Weights of a small image classifier.
Model: 7.03M parameters, 40-pixel images, arch nf_resnet, norm none_scaled_ws, activation elu, depths [5, 5, 5], widths [80, 128, 240].
Rows from block 12, named by matrix and row number. Rows with one number belong to one channel. Each number is 128 + 24 x the weight over its row's rms, rounded and kept within 0 to 255. All counts start at 0.
# convs0: first 3x3 conv (model.blocks.12.convs.0.weight, 240x240x3x3, standardized in use), inputs 96-103, a 3x3 kernel for each
# convs1: second 3x3 conv (model.blocks.12.convs.1.weight, 240x240x3x3, standardized in use, transposed), outputs 96-103, a 3x3 kernel for each
convs0.46 [113 119 111 125 135  93 149 130 157 140 162 150 128 114 137 110 146 146 121 144  92 108 154 132 146 150 123 171 181 108 199  85 155 113  96 129 131 168 112 144 140 136 148 131  68 131 145 144 150 115 130 146 190 154 118 129 131  72 107 126 152 109 157 145 129  82 129 105 154 128 162 139]
convs0.47 [108 144 137 123  86 108 138 159 145 137 126 118 159 166 136 140 131 111 142 112 139 141 123 151 107  81 128 123 137 107 138 146 144  82 166 147 125 134 150 140 139  98 110 170 151 130  91 139 150 144 124 139 118 123 110 129 112  92 142 134 113 121 140  95 114 137 104 144 131 112 150 159]
convs0.48 [113 110 140 133 135 124 124  91 107 129 134  79 139 140 177 158  93 111 163 140 112 112 121 159 141 115 152 134 118  98 126 178 132 131 112 146 114 142  91 138 129 113 139 115 125 103 137 131 114 119 119 143 158 145 154 153 123 149 116 119 144 137 116 145 161 138  95 122 105 109 111 107]
convs0.49 [112 153 119 119 130 138 133 141 156 110 100 116 146  71 124 112 101 134 132  98 129 147  90 125 121  90 118  85 146 163 101  98 103 112 105 119 155 123 113 115 144 127 136 131 126 123 114 141 128 145 121 111 126 143 135 159 120 124 199 120 121 155 136 107 167 132 110 137 134 115 114 111]
convs0.50 [157 126 117 121 134 163  81 106 143 143 127 170 126 141  82 147 141 162 134 118 149 183 128  93 139  97  99 178  90 153 126  80 154 124 141 143 152 121 141 133 139 152 137  98 118 140 141 129 153  90 152 145 139 169 150 141 101 117 162 104 140 125 141  94 119 137 124 161  89 162 106 166]
convs0.51 [136  96 182 116 126  94 153  92 124 105 162 139 128 183 132  87 139  94 108  81 118 114 144 169 125 126 112  97  91  90  83 164  86 130 179 127 142 117 160 146  95 144 131 115 117 126 107 159 129 132 170 158 128 136 136 187  90 109 147 126  96 104 122 116 160 149 121 106 101 118 108 133]
convs0.52 [115 139 121 155 117 144 115 131 117 126  78 147 100 147 169 134 143 111 173  85 100 122 161  97 154  90 132 117 138  73 100 142 116 167  94 137 136  90 125 144 139 102 144 127 125 164 133 126 143 110 159 123 112 122 129 151 168 106 143 104 102 160 149 144  91 135 122  98 170 165 129 122]
convs0.53 [124 136  89 158 129  99 144 135 110 117 156 126 122 111 112 124 126 127 143  94  90 108 130  85 143 104 132 142 161 136 118 177  96 101 167 136 106 135 114 147 121 142 150  99 122 119 128 125 111 109 113  97 147 147 145 127  85 114 112 135 119  93 146 130 140 108 130 104 154  96 107 170]
convs0.54 [142 153 144 130 157 140 103 166 158 124 131 139  95 143  95  86 106 115 129 147 128 153 164 140 151 201 134 133 151 141 132 119  89 138 124 135 127 113 143 122 160 153 134 133 153 141 111 137 150 136 140 142 161 153 149 115 110  71  97  93 133 123 128 133  92 143 141 119 102 123 113 104]
convs0.55 [113 132 137 103 114 149 114 120 128 124 119 145 133 104 160 133 154 136 117 109 159  91  75 130 122 112 114 164  97 189 132 111  90 145  38  85 127 122 141 118 127 121  91 156 139 113 144 136 113 138 121 137 144 132 108 119 174 161 121 168 110  99 154 146 123 111 115 127  97 150 123 133]
convs0.56 [148 111 142 122  98  90 100 147 145 145 101  93 177 115 157  99 170 129 164 102 145  97 135 123 105 179 147 148 171 134 168 180 131  70 110 103 129 139  92 104 113 104 166 128 135 124 132 103  84 152 102 137 133 176 136 141 138 156 113 103 111  97 133 135 111 106 138 145 146 135 157 128]
convs0.57 [129 107 116 119 120 128 120 141 122 130 134 153 140 128 131 148 151 106  96 114 159  95 108 145 141 140 122 115 109 161  99  62 104  68 138 120  93 140 130 119 143 154 158 169 149 156 164 140 155 140 122 122 144  92 150 162 182 139 121 151 145 112 125 139 140 111 160 128 155 142 114 152]
convs0.58 [129 144 107 121 158 121  99 165 130 121 147 114  95 132 190 121  75 153  98 134 136  74 131 177 135 142 144  95 104 160  89 108  77 138  87 128 132  91 110 143 113 122 174 135 156 147 134 140 127 130 118 136 131 109 160 117 108 172 140  90 149 134 104 147 127 159 137 133 123 101  85 152]
convs0.59 [102 151 163 117 100 153 146 114 102 119 112 140 143 138 147 152 109  72 140 119 167 153 124 148 130 118 124 110  99  27 110 141 106 159 173 185 111 150 165 127 141 137 125 152 138 137 150 123 112 136 145 138 145 144 114 135 140 107 106 135 129 107 117 138 138 109 139 128 145 144 163 126]
convs0.60 [103 150 148 124 121 142 117  82 119 122 140  88 141 166  75 116 177 147 131 106 164 141 144 113 110 125 145 143  92 160 139 140 149  92 123 130 124 116 127 134 128  97 124 155 128 120 127 119 130 157 157 133 122 134 128 122 123 134 131 142 163 129  98 106 151  93 181 157 158 133 150 149]
convs0.61 [148 106 159 162 108 139 125 120 102 132 163 114  95 150 158 115 148 122 126 171 124  86 120 109 122 134  78 179 108 134 161 156 125  93 134 136 142 114 146 151 122 112 139  97 108 117 127 153 142 105 130 137 124 124 130 151 132 161 133 157 150 102 101  93 128 121 134 117 149 143 143 144]
convs0.62 [126 139 149 115 159 143 117 128 137 112 118 135 154  79 173  97 131 112 123 109 144 143  90 182 178 131 139 119 106 107 155 112 108  93  87  93 112 115 101 139 115 116 174 109 132 158 142 134 136 134 123 144 113 148 195 158 124 125 150 109 117 130 101 135 115 133 130 105 114 142  97 121]
convs0.63 [178 110 109 104 146 116 135 139 114 118  87  77 147 118 167 139 149 133 102 152 108 103 140 141 160 166  99 105 158 114  72  80 137 115 173 112 144 111 168 138  80 122 131 109 131 104 147  94 120 138 115 120 168 106 143 111 129 100 170 137 118 130  96 108 111 145 124 114 130 116 131 155]
convs0.64 [ 94 122 136 133 115 108 154 106 162 160 132 158 154 142 142 138 157 129 123 146 136 103 124 117 112 121  90 179  73 168  72  98 100  99 104  90 123 135 108 152 134 116 144 126 154 115 133 123 136 126 116 132 121 103 155 108 123 151 146 134 124 114  96 127 106 120 156 143 114 171 157 102]
convs0.65 [135 157 134 175 101 138 145 149 122 172 130 108 160 114 147 139  78 107 206 166 141 159 150 135 127 124 100 109  93 166 174 163 110 150 122 145 144 122 114  84 136 131 114 117 118 134 159 122 135 207 157 109 148 131 124  98 143 132  87 132 138 158 140 164 134 140 151 145 132 120 102 107]
convs0.66 [135 105 123 120 186 116 142 153 130 102  74 145 108  99 136  96 106  84  95 138 160 107 118 188 137 112 107  84 129 126 111 144 109 149 119 131 117 129 116 108 121 137 139 136  98 132 117 132 167 150 142 155 124 138 151 100 120 136 128 133 121 117 137 131 156 138  72 162  90 103 117  99]
convs0.67 [145 121 112 115 169 145 107  85 126 104 127 135 132  98 131 159 147 185 130 141 152 116 136 128  94 143 117 117 180 168 132 134 150 129 116 133 136 125  91 115 116 146 121 129 109 112 102 130 138 133 121 124 128 161 105 127 119 105 114 150 175 117  97 135 112 103 169 134 139 128 124  97]
convs0.68 [104 151 128 110 112 129 105 129 156 158 137 139 122 123 124 176 132 138 110 124  91 105 150 138 123 113 143 169 170 137 131 141 140 149 101 127 136 131 125 120 142 136  94 121 144 151 114 144 125 139 147 110 147 159 122 129  95 113 114 147 138 134 183  96 108 135 116  77 134  82 142 144]
convs0.69 [134 150 120 129 125 115 142 136 108 101 105 142 114 143 153 127 102 146 106 132 152 120 110 147 156 125 105 137  88 140  87 131  85 110  99 158 107 129 102 127 107 153 155 138 127 151 111 140 128 107 139 130 125 142 158 115 139 158  82 106 132 144  73 147 148 126 142 143 151  72 120 152]
convs0.70 [131 121 128 108 136 139 111 175 158 187  96 157 118 154 111 127  97 116 114 114  91 159 109 101 141 127 118 185 174 115  92 145 135 110 102 112 130 111 119 162 126 123 162 150 134 123 147 151 131 141 168 123 134 115 131 140 124 108 126 144 133 129 103 160 111  96 128 123  90 140 133 171]
convs0.71 [107 107 108 113 113 120 105 103 115 114 129 139 129 128 130 140 142 146 113 118 138 116 122 130 133 134 133 130 128 113 167 176 166 174 202 186 109 116 119 108 119 118 107 116 111 104 106 104 108 109 108 115 116 109 121 123 108 121 121 116 114 129 127 106 114 109 109 134 137 107 140 128]
convs0.72 [130 135 114 130 120 120 145  96  91 139 164 135 140 177 148 141 195  94 121 124  91  85 117 116 149 130  76 162 116 109  98 114 135 136 131 107 111  92 126 145 153 146 109  95 104 126 155  93 125  93 119 128 161 115 173 148 111 108  74 153 129 132 111  89 171 120 150 126 141  98 147 170]
convs0.73 [127 149 116 126 108 135 140  91 188 169 117 117 186 133 125 161  71  97 144 156 124 165  99  83 121 122 125 196 117  84 141 122 123  91 130 106 119 133 149 106  89 113 132 120 149 121 123 139 161 168 142 123 101 119 137 160 110 133 154 136 140 143 125 109 123 141 157 197 108 141 134  91]
convs0.74 [126 150 151 140 128 136 129 121 123 111 126 144 101 161 144 117 194  78 139 196 141 123 151 143 152 146 113 136 111 145 108 169 134 146 143 147 125 108 107 119 119 149 130 129 161 145 139 109 143 136 141 141 132 133 174 109 137 110 111 133 135 113 135 161  96 125 160 146 106 166 141 171]
convs0.75 [127 166  96 170 136 157 109 155  84  87 157  98 116 126 113 104 162 172  90 112 162 127 136 167 124 111 101 107 141 129 140 120 145 133 181 108 145 121 175 173 133 122 113 125 106 112 109 164 147 174 130 142 105 185 182  79 137 114 132 144 124 116 125 149 101 131 184 108 156 132 103  99]
convs0.76 [140  98 120 164  90 111 114 125 134 136 133 121 142 125 134 108  99 102 131 159 111 130 109 148  96 102 166 180 139 102 212 149 114  72  84 138 139 133 106 130 114 100 121 122 122 116 122 120 103 108 120 135 113 119 129 137 109 139 138 119 130 143 113  93 111 119 139 120 129 132 150 101]
convs0.77 [113 146  95 123 168 125 121 138 136  83 158 122  95 118 131 106 127 164 124  99 134 151 142 135 109 124 114 138 138 160  94 138 136 194 102 113 116 134 138 112 117 137 124 112 134 131 144 154 166 127 138 150 158 161 152 131 107 120 105 111 120 125 118 140 127 132 161 131 154 143 122 131]
convs0.78 [147 112 161 134 136 135 121 101 159 152 146 111  87 115 134 152 123 129 130 155 161  78 173 107 138 159 123 142 125 152 142 143 159 118 111  95 121 160 121 131 136 113 128 147 135 149 136 133 151 125 111 130 150 109 137 104 123 177 141 138 132 143 124 124 120 125 163 111 129 149 174 113]
convs0.79 [124 156 152 126 124 125 121 142 117 143 107 141 144 133  95 124 166 137 144 130 153 136  90 151 126 121 109 113 165  93  76 104 143 131  88 222 125 141  96 128 106 153 126 133 147 124 112 150 124 127 127 144 132 140 145 103 132 126 115 108 104 134 144 148 152 137  97 142 141 131 154 122]
convs0.80 [108 112 113 132 118 148 110 140 130 153 122 145 137 134  99 153  74 122 111 123 121 136 155 107 114 117 114 198 121 140 109 159 142  96  78 137 121 114 131 133 107 105 127 144 100 128 106 119 117 154 152 110  93 103 120 137 133 119 120 141 166 136 125 113 133 120 171 155 112 145 154 179]
convs0.81 [114 168 135 107 112 142 151 112 136 138 102  97 131 110 150 134 156 111 151 129 153 127 103  95 171  88 132 135  81 141  96 121  93 141 142 192 154 104 143 118  95 114 124 128  94 141 129 160 106 144 105 136 124 134 172  96 134  81 173 135  94 132 154 131 119 139 120 170 130 125 119  76]
convs0.82 [137 100 121 110 119 107 111 126 145 147 156 136 123 131 122 161 139 129 123 114 177 104  91 141  97 127 147 186 117 113 133  84 160  86  84  93 129 139 137 109 133 145  94 129 120 126 139 129 142 136 139 121 136 114  97 147 156 112 146 152 119 129 127 119 134 104 181 124 125 164 164 140]
convs0.83 [138 125  92 105 130 140 117 123 109 123 136  94 124 157 121 154  91  96 122 185 133 137 106 170 171 104 155 125 138 140 141 131 130 120  85 113 142 131 182 148 120 130 141 144 143 136 157 179 140 124 159 144 134 150 106 108 100 124 158 117  94 142 177 114 138 167  93 129 133 119 114 125]
convs0.84 [127 146  82 105 143 137 117 103 121  85 162 173 128 125  62 183 100 119 102 175 127 147 110 164 161  97 149 131 128 103 110 133 128 171 115 134  94 134 155 133 139 143 144 113 126 110 107  90 133 147 121 116 120 141 135 176 116  89 114 123 128 126 114 146  97 123 129 111 173 170 140 156]
convs0.85 [144 148 130 151  94 156 107 110 146  95 150  98 125 146  65 118 121 143 136 126 138  98 131 134  98 128 118 154 141 134 127 135 136 122  97 195 147 135 132 132 108 106 112 137 151 132 159 102 128 137 132 157 135 121 124 149 140 109 113 122  97 127 164 128 147 127 149 134 146 102  97 115]
convs0.86 [120 135 131 135 119 113 180  75 189 117 178 119 114 123 117 148 127 134 142 110  92 152 108 126 151 134 104  94 111 113 129  69 108 180 172  68 111 153 108 134 134 116 157 132 119 122 130 119 118 119 141 147 162 141  87 134 118 131 173 103 147 100  95 104 140 108 138 127 130 132 104 181]
convs0.87 [123 133  81 109 131  99 126 129 138 162 138 180 100 184 149 114 119 100 109 124  89 109 128  78 109 142 129 121 169 163  54 167 137 127  88 131 147 143 112 123  84 142 109 133 113 124 109  94 122  82 112 132 144 146 124 134 143 140 122 110 142 130 123  95 135 171 126 129 138 142 123 161]
convs0.88 [153 156 143 110 137 145 144  87 141 126 119 165 106 166  94 152  83 120 137 122  89 134 151 131 144 144  93  70  61 137 131  97 134 200  93 146 141 143 106 104 125 128 121 130 124 137 106 119 144  83 122 128 144 105 109 159 130 104 123 144 137  82 149 166 114 120 122 103 126 175 100 122]
convs0.89 [139 121 144 153 149 126 123 170 115 118 130 185 123 147 111  81 141 112 121  89  97 131 117 141 130 129 107 159 117  98 139 141 112 142 126 160 139  87 148 159 119 142 127 123 117 124  99 157 124 147 174 142 119 150 129 120 128 131  93  99 122 150 182 154  81 113 133 123 133 126  94 156]
convs0.90 [121 163 142  88 147 174 132 116 116 144 119 111 189 185 129  94 132 131 178 127 126 105 143 138 107 127 136 127  78 172 169 109 117  91 172 182 126 126 119 129 112 110 111 122 142 121 145 120 128 118 126 138 146 133 176 113  92 112 146 133 125 121 147 110 146  85 122  86  95 177 164 123]
convs0.91 [137 152 154 118 141 114 111 109 139 106 125 106 134 122 138 127  52 145 103 142 153 109 115  99 134 101 147 149  93 144 142 129 161 118 118 153 138 118 162 108 128 139 135  91 133 160 135 126 156 140 164 164 134 125 159 102 117 113 176 147 128 130 128 122 131  92 162 148  59 101  96 123]
convs0.92 [136 188 120 117 132 144 158 101 163 149 117 141 127 130 128 151 133 121 119 133 126 170 109 104 185 138 144 203 139 131 111  95 137  50 183  70 129 106 128 141 120 108 149 138 139 127 132 142 144 133 140 128 126 134 154 166 117 110 116 150 102 110  94 151 120 134 148 160 141 147 159 135]
convs1.46 [111 118 119 141 130 116 131 128  91 120 114 143 100 123 127  95 191 211 103 126 103 128 124 121  73 130 153 132 143 137 146  92  54  88 116 142 161 129  69 156 144  90 120  89 139 108  99 128 148 119 114 144 122 107 127 119 115 104  94 118 166 107 108 125 112 125 165 156 114 141 132 126]
convs1.47 [116 121 154 120 110 111 115 101 132  99 121 117 159 109 168 104  74  98 139  94 153  90 140 145 119  80 135 138  56  48  90  95 107  65 135 164 107  92 158 114 105 117 156 100  85 123 144 142 117  89 167 102 149 147 126 151 123  76  92 106 149 112 131 146 118 125 117 104  95 154 121 129]
convs1.48 [108  97 121 112 135 113 115 124 134 115 114 146 126 155  99 131 141 115  94 109 153 170 180 141 114  95 131 121  87  82  93 137 148 139 172 186 153 126 105 117 127 146 150  68 131 139  90 130 161 126 145  78 125 111 116 136 126 122 109 122 132 116 133 125 140 121 128 120 123  98 150 155]
convs1.49 [131 106 141 160 131 150 126 145 122 151 146  93 117 107 121 109 118 151 121 129 107 120 131 141 121 120 169 131 102 130 128 130 180 167 139 139 128 150 144 179  87 134 117 147 155 161 178 124 109 125 116 136 173 133 107 131 124 133 105 171  92 116 177 136  97 142 167 109 121 204 117 146]
convs1.50 [104 151 159 134 157 161  96 120 129 154  76 167 136 174 150  87 129 100 158 100 118 155 118 183 133 147 120 150 154  63 110 155 126 128 146 199 133 147  53  63 138 150 177  62 148  62 120 140 119 122 141 102  97 122 145 139  80 113  79 131 130 106 128 139 154 119 114 103 134  88 103 132]
convs1.51 [111 122 133 148 138  86 152 152 131 104 147 142 103 201 102 125 171 105 109 173 178 103 131 128 114 124 128 151 131 192 150  92 142 110 118 174 133 100 102 101 152 154 158 129 180 129 159 121 121 112 116 109 135 127 113 140 150 136 187 119 105 153 134 136 102 153 126  77 123 127 103 145]
convs1.52 [159 109 117 149 141 112 150 101 149 207 116  94 171 109 132 109 106 137 123  95  97 165 148 100  96 121 167 117 124 120 101 131 118 172 144 135 121  83 177 139 130 130 163 114 104 142 110 149 132 122 100  85  84  57 160 124 155 111 119 137 148 147 171  99 121 123 144 170 135 129 154 137]
convs1.53 [112 123 138 144 141 127 146 122 124  66 163 125 174  80 116 165 154  99 120 174 113 130 188  99 124 133 118  94 141 168  79 127 148 136 166 146 136  92 172 106 128 132 127 178 124 117 111 124 109 170  67 123  97 132 127 154 135 130 139 111 101 120 104  95 150 140  98 169 135 148 106 138]
convs1.54 [152 110 124 145 149 145 147 123 131 108 121 119 106 153 167 123 140 102 131 153 111 116 129 129 112 141 135 114 126 123  90 120 135 106 129 136 119 119 131 141 139 112 187 150 150 121  88  89 109 109  66 153 144 148 146 126 128 120 161 162 144 103 120 118 125 107 156 148 137 127 171 148]
convs1.55 [122 149 161 127 161 128  81 112 115 115 114  58  95 135 176 147 183 128 120 148 143 185 118 113 179 100 123 132 140 142 123 128  79 144 145 153 142 118  88 114 145  64  93 180 127 133 172  85 159 121 151 202 109 155 138 138 119 109 108 183 114 137  89 141  98 104 153 128 128 160 113 149]
convs1.56 [122 120 115 157 167 135 139 157 119 112 199  62 166 154  98 131 137  78  75 119 186  90 117 109 132  93 133 136 119 136 130 146 147 109 187 129 125 183  84 119 208 105 137 118 158 155 120 149 138 133 140 157 169 131 139 126 137 154 160 162 102 123 138  91 108 134 146 136 142 170 134 149]
convs1.57 [138 116 129 111 134 164 149 152 126 174 127 116 118 119 153 161  98 137 122 172 118 140 117 131 190 163 134  94 141 140 119 110 167 120 140 119  85 201  64 100  85  46  80 132 151 101 144 144  72 168 115  93 124 119 108 121 109 133 146 152 171 112 170 136 138 162 151 143 114 142 131 111]
convs1.58 [144 119  85 121 109 130 124 133 134 105 174 136 192 141 127 143 103 144 105 115 152 148 129 104 119 126 115 160 132 102  94 157 143 102 110  97 112 126  92 152 158  83 116 115 166 119 141 140 139 142 122 105 158 110 109 154 156 119 146 174 153  89 190 117  87  87 121 182  91 104 192 137]
convs1.59 [133 143 130 115 155 149 112 111 122 141  81 114 103 196  85  93  88 122 120 102  55 134 102 141 121 103 137  95 147  89  97 133 119 132 105 162 146 157 129 135 133 171 135 120 103 155 113 119 148 116 167 138  91 117 137 100 172 115 132 160 130 120 119 138 116 166 139 137 149 145 162  98]
convs1.60 [144 100 122 129 117 138 103 113  91 126 212 106  95 133 117 112 162 122 104 142 115 108 152 138 137 101 151 168  79 149 185 167 145 134 126 110 156 102 127 152 147  84 129 137 153 135 153 128 126 124 146 106  96 123 116 141 154 141 104 106 158 120  90 176 133 160 136 164 162 139 106 113]
convs1.61 [ 97 138 111 139 132 138  92 137 147 119 165 133 102 111 146 138  97 137  99 122 126  86 125 112 149 135 150 157 148 145 167 156 133 129 103  99  83 124  99 134 107 141 139 215 149 150 135 113  81 183  90 125  90 118 121 167 107 105 140 120 119  95 106 118 102 139 122 143  74  74 127 129]
convs1.62 [139 140 122 128 142 141 143 154 171 117 174 125  93 157 128 101 159 164 135 165 134 122 127 119 128  89 127 131  82 118 158 123 127 116 146 161  87 116 159 136 134 120 133 147 151 115 137 109 158 163 133 138  91 145 145 146 101 137 152 136 132 162 188 107 113 104 117 129  85 183 162 155]
convs1.63 [175 133 154 104 127 114 122  94 154 177 147 146 137 131 102 155 108 109 129 130 102 108 141 153 104 173 104 113 110  84 136 105  91  90 114 154 160  90 187 117 135 120 141  93 127 166  81 151 101 105 119 123 115 143 120 132 133  97 143 142 124 180  78 107 138 143 104 134 162 133 162 152]
convs1.64 [103 121 136 132 103 132 102 152 124 132 117  93 116 162 162 106 142 130 125 169 161 116 135 156 151 183 135 117 113 122 130 132  99 171 133 155 140 160 100 110 129  96 110 141 147  73 122 115 148 146 176 112 163 149 132 107 148 108 123 162 161 117 117 148  87 117 135 142  92 137 172 117]
convs1.65 [121  87 125 112  94 141 140 123 104 150 114 124 130  52 186 101 114  97 138 130 124 104 101 150 136 145 128 118 148 132  81 160 159 139 117  85 105  96 150 203 106 139 138 201 148 157 123 155 109 117 137 180 132 154 133 120 117 125 157 166 154 132 161 119 122 122 128 135 133 134 151 162]
convs1.66 [138 113 133 139 122 149 126 144 140  95 158 132  86 117  73 126 136  98  94 165 131 112 117 143 112 107 147 151  75  89 119 115 137 108 154 148 119 105 150 120 146 141 147 123  84 173 169 128 137 117 107 108 178 167 139 127  79  73 135 123  99 124 147 170  89 110 128 141 124 136 165 154]
convs1.67 [126 151 141 125 153 146 151 117 148 124 119 155  47 119  89 131 127 111 108 111 116 135 114 102 123 144  96 112 110 150 124 153 129 121 156 131 111  91 146 113 127 127 131  84 122  95 131 129 117  71 143 119 106 105 118 140 170 154  89  85 119 135 126 136 156 125  68  99 128  81 124 129]
convs1.68 [151 106 121 117 147 115 143 151 110  55 168 148 173 140 105 164 119 133 124 100 104 145 145 136  85 131  96 106 134 126 133 104 179 105 146 129 175 106 145 135 150 172 122 155 159 143 105 171 126 122 175 123 175 107  93 129 118 122 132 106 142 135 102 103 109 113 106 116 129 168 139 118]
convs1.69 [134 116 115 122 137 119 122 135 126 100 150  94 124 151 115 151 126  96 101 105 156 170 150 117 112 141 141 123 100  38 136 134 122 158 133 184 156 146 119  93 125  93 116 100 138 121 146 155  95 143 130 150 118 125 127 125 115 106 132 165 115 120 129 103 121  86 110 133 107 152 149 125]
convs1.70 [112 129 107  87 128 132 107 134 106 130  92 115 160 152 184 135 185 114 127 113 104 133 130 127  78  81 134 119 132  73 138 150  83 144 167 181 121  79 112 105 133 156 108 125 144 129  95 147 120 123  99  94 119 131 138 151 152 133 141 116  61 105 131 110 127 148 137 118 139  75 123 120]
convs1.71 [111 124 121 146 127 136 147 117 131 169 186 121 158 158 165 147 142 147 136 134 124 138 132 150 144 131 134 183 203 185 193 198 133 118 124 124 107  95 114 128 111 127 140 161 131 120 148 132 144 137 127 145 139 153 119 125 143 141 109 124 128 127 102 129 104  97 122 153 141  88 132 157]
convs1.72 [117 124  99 121 143 124 140 112 171  98 130 140  47  92 157 203 119 145  99 113 113  91 139 137 134 123 132 106 116  85 116  90 106  95 153 174 125 117 162 136 101 122 129 188 110 130 142 123 124 169 111 132  99 128 130 132 125  90  84 139  99 111 134 111 163 116 110 145 117 101 107 158]
convs1.73 [132 137 131 137 133 146 124  87 141 152 121 127 118  96 142 100 143 161 130 135 129  90 121 154 112 125 123 153 145 129 155 134 129 116  88  69 139 134 101 146 126 175 124 104 131 109 129  85 103 130  96 114 128 144 116 100 164 120 129 129 111 102  96 127 136 136 165 171 116 124 103 107]
convs1.74 [106  90 130 153 122 130 123  98  99 121 154 105  57 134 185 159 136 144 117  95 122 135 109 107 117 101 133 141 158 153 101 125 126  90 132 158 138  93 157 151 134 110 157 140 121 145 128 137 129 145 122 107 144 112 123 142  98 110 131 128 139 140 111 147 116 134 182 143 126 122  71 176]
convs1.75 [107 130 129  83 170  94 145 177 131  50 137 154 110 162  55  84 127 103 149  93 127 122 140 134  81 118 150  94 108 122 159  71 139 159 117 143 172 115 115 101 186 124  97  86 199 119 169 144 128  96 162 111 155 129 135 168 103  98 182  98 121 125 135 126 120 112 148 101 106 148 158 132]
convs1.76 [112 155 145 132 140 123 110 129 130 150 155 102 135 135 120 135 201  56 102 150 158 111 110 126 162 143 107 107  76 111  88 177 184 137  93 144 132 117 147 112 150 151 137 117 152 150 163 126 131  94 142 130 144 127 123 131 153 135  92 114 141 113 123 131 142  94 139 126 136 111 119 146]
convs1.77 [136 119 140 109 136 113  95 103 141 126 119 138 155 125 137 131 141 190 152 126 114 139 128 142 118 154 162 109 130 143 106 113 164 126 164 145 126 150  97 120 106 155  78 130 110 141  99 132 107 156 106 143 124 135 116 130 132 146 156 153 157  84 125 105 105 110 104 136 126  63 163 133]
convs1.78 [118 131 136 145 119 135 125 127 143 108 144 147 165 118 203 123  70 162 132 123  99  96 168 120 123 153 169 135 131 162 141 144 105  89 145 142  76 104 143  77 126 152 175  79 175 115  75 123 108 119 114  96 169  94 151 123 129 165 117 127 120 122 151 144 141 125 119 198  97 122 146 130]
convs1.79 [129  84 164 121 144 126 128 106 133  81 172 140 126 178 130 137 121 120 123  95 186  90 154 141  74 140 121 211  42  73 103  51 127 103 135 164 108 108 156 104 118 122 162 122 121 138  97 129 128 123 104 136 123 144 122 101 163 122 113 136 101  91 104 131 121 142  93 143 128 118 120 143]
convs1.80 [129 131 147 125 130 145 127 123 113 133 127 140 176 116 132 185  97 123 144 193 105 144 119 135 154 126 125 123  82 101 102 157 131  98  95  88 117 150 122 124 120  91 124 117  84 150 131  77  97  84 122 117 125 133 117 163 112 128 129 108 115 141 139 120 103 148 117  96 103 128 100 102]
convs1.81 [154 116 113 139 114 140 138 102 121  91 139 106 172 131 155 149 190 117 150 104 196  77 166 141 147 147 107 174 126  80  96 129 127  95 154 145 189 148  99 162  98 177 158 123  95 138 158 142 123 123 155 121 180 109 129 110 136 143 144 115 124 153  80 157 125 136 118 128 130 112 140 124]
convs1.82 [121 155 131 163 157 101 121 143 130 131 153  94 100 150 147 175  74 159 136 130 113 147 113 156 184 147 106 125 117 122 112  91 111 156 176 149 147 137 137 145 108 101 132 130 144 158 119 102 102 132 108 119 122 145 117 142 115 153 112 123 152 176  89 109 106 116 131  73 111 157 129 145]
convs1.83 [157 125 113 104 130  67 138 134 101  89 140 206 145 158  69 129 135 120 134 158 140 132 124 118 112 123 126 136  55 154 153 104  91 148 137 118 153 117 124 139 100 102 105 146 161 129 102 123 131 147 154  71 100 121 105 138  85  98 117 129 134 101 122 139 114 126 156 121 149 132 134 136]
convs1.84 [118 138 125 146  90 151 137  94 109 120 120 106 102  99 106 139 151 124 106 108 135 139  92 109 141 123 145 124 114 113 102 156  99  78 130 154 181 120 111 109 108 169 100 128 106 124 117 161 157 160 129 148 136 145 112  95 101 140 174 147  80 129 156 133 136 119 120 140 119 114 111 100]
convs1.85 [117 114 131 122 146 141 129 116 116  97 161 106 112 166  69  71  70 125 111  79 190  67 127 137 165 102 115 148  76  96 136 112 168 137 161 148 137 102 179 105 137 154 114 119 111 125  94 148 119 153 174 130 101 130 119 128 117 129 145 128 118 108 130 134 160 145 127 123 129 156 105 122]
convs1.86 [121 119 112 145 135 113 127 107 127 162 168 112 195 170  80 115 138 116 122 180  81 168  96 105 157  87  74 126  99 123 101  79 103 130 115 107  95 152  88 135 139 126 130 152 115  92 104 136 132 105 123 113 105 151 161  87 130 153 121 126 116 110 140 125 173 150 103 141 124 156 140 112]
convs1.87 [128 123 152 142 140 112 185 115 147 151  79  79 159 110 114 165 118 126 128 164 117 122 132 135 100 114 130 128 133  96 128 171 115 128 159 117 133 128 169 174 107 122 123 164  79  91 127 115 182 171 150 120 131 170 149 140 107 117 139 128 131 144 124  83 131 169  95 103 141 108 160 127]
convs1.88 [140 124 113 107 157 112 139 143  92  84 168  73 162 117  76 156  48 203 124 141  91 124  93 116 125  98 143 135 135 121 109 122 148 144 138  97  68 205 131 160  80 111 136 138 101 171 117 155 120 137  90 150 182 137 129 127 137 162  90 194 119 155 153 108 140 100 114 132 125 146 147 109]
convs1.89 [125 103 124 135  88  85 125 125  86 128 206 115  91 104 142 145 113 130 120 131 125 130 137 154 147 126 148 134 102 159 147 109 144 115  77  87 113 103 166  89 169  92 124 157 166 126 160  92 127 135 142 137 136 163 116 124 154 152 124 137 141  97 118 128 109 127 182 153 149  64 139 127]
convs1.90 [159 106 143 125 180 154 163 100 104 101 178 120 155 137  68 107 184 138 134 111 111 152 181 134 142 130 147 131 167 148  96 154 141 141 122 157 106 153  91 116 150 134  96 101 183 127 134 104 123 116 151 128 124  90 136 105 171 168  95 143 160 146  98 131 134  72 123 148 160 116  88 139]
convs1.91 [118 113 153 106 121 127 113 123 111  93 106 142 117 139 188  93 156 127 147 120 129 155 103 132 147 167 129 131 124 115 168 133 139 119 139  95 104 112 100 105 124 207 111 163 163 112 151 113 100 115  94 139  97 115 164 129  98 114 166 127 130 153 168 118 174 158 155  98 111 157 160 132]
convs1.92 [103 136 140 121 115 150 125 112 155 135 160  53  86 148 118 104  83 155 137 134 112 130 134 115 108 142 119 112 150 160 119  91 144 145 132 114 156 161 107 157  72 128 102 124  96 125 163 149 113 160  92 126 119 164 104 176  97 125 159  83 102 124 115 131 136 128 173 131 110 129 150 138]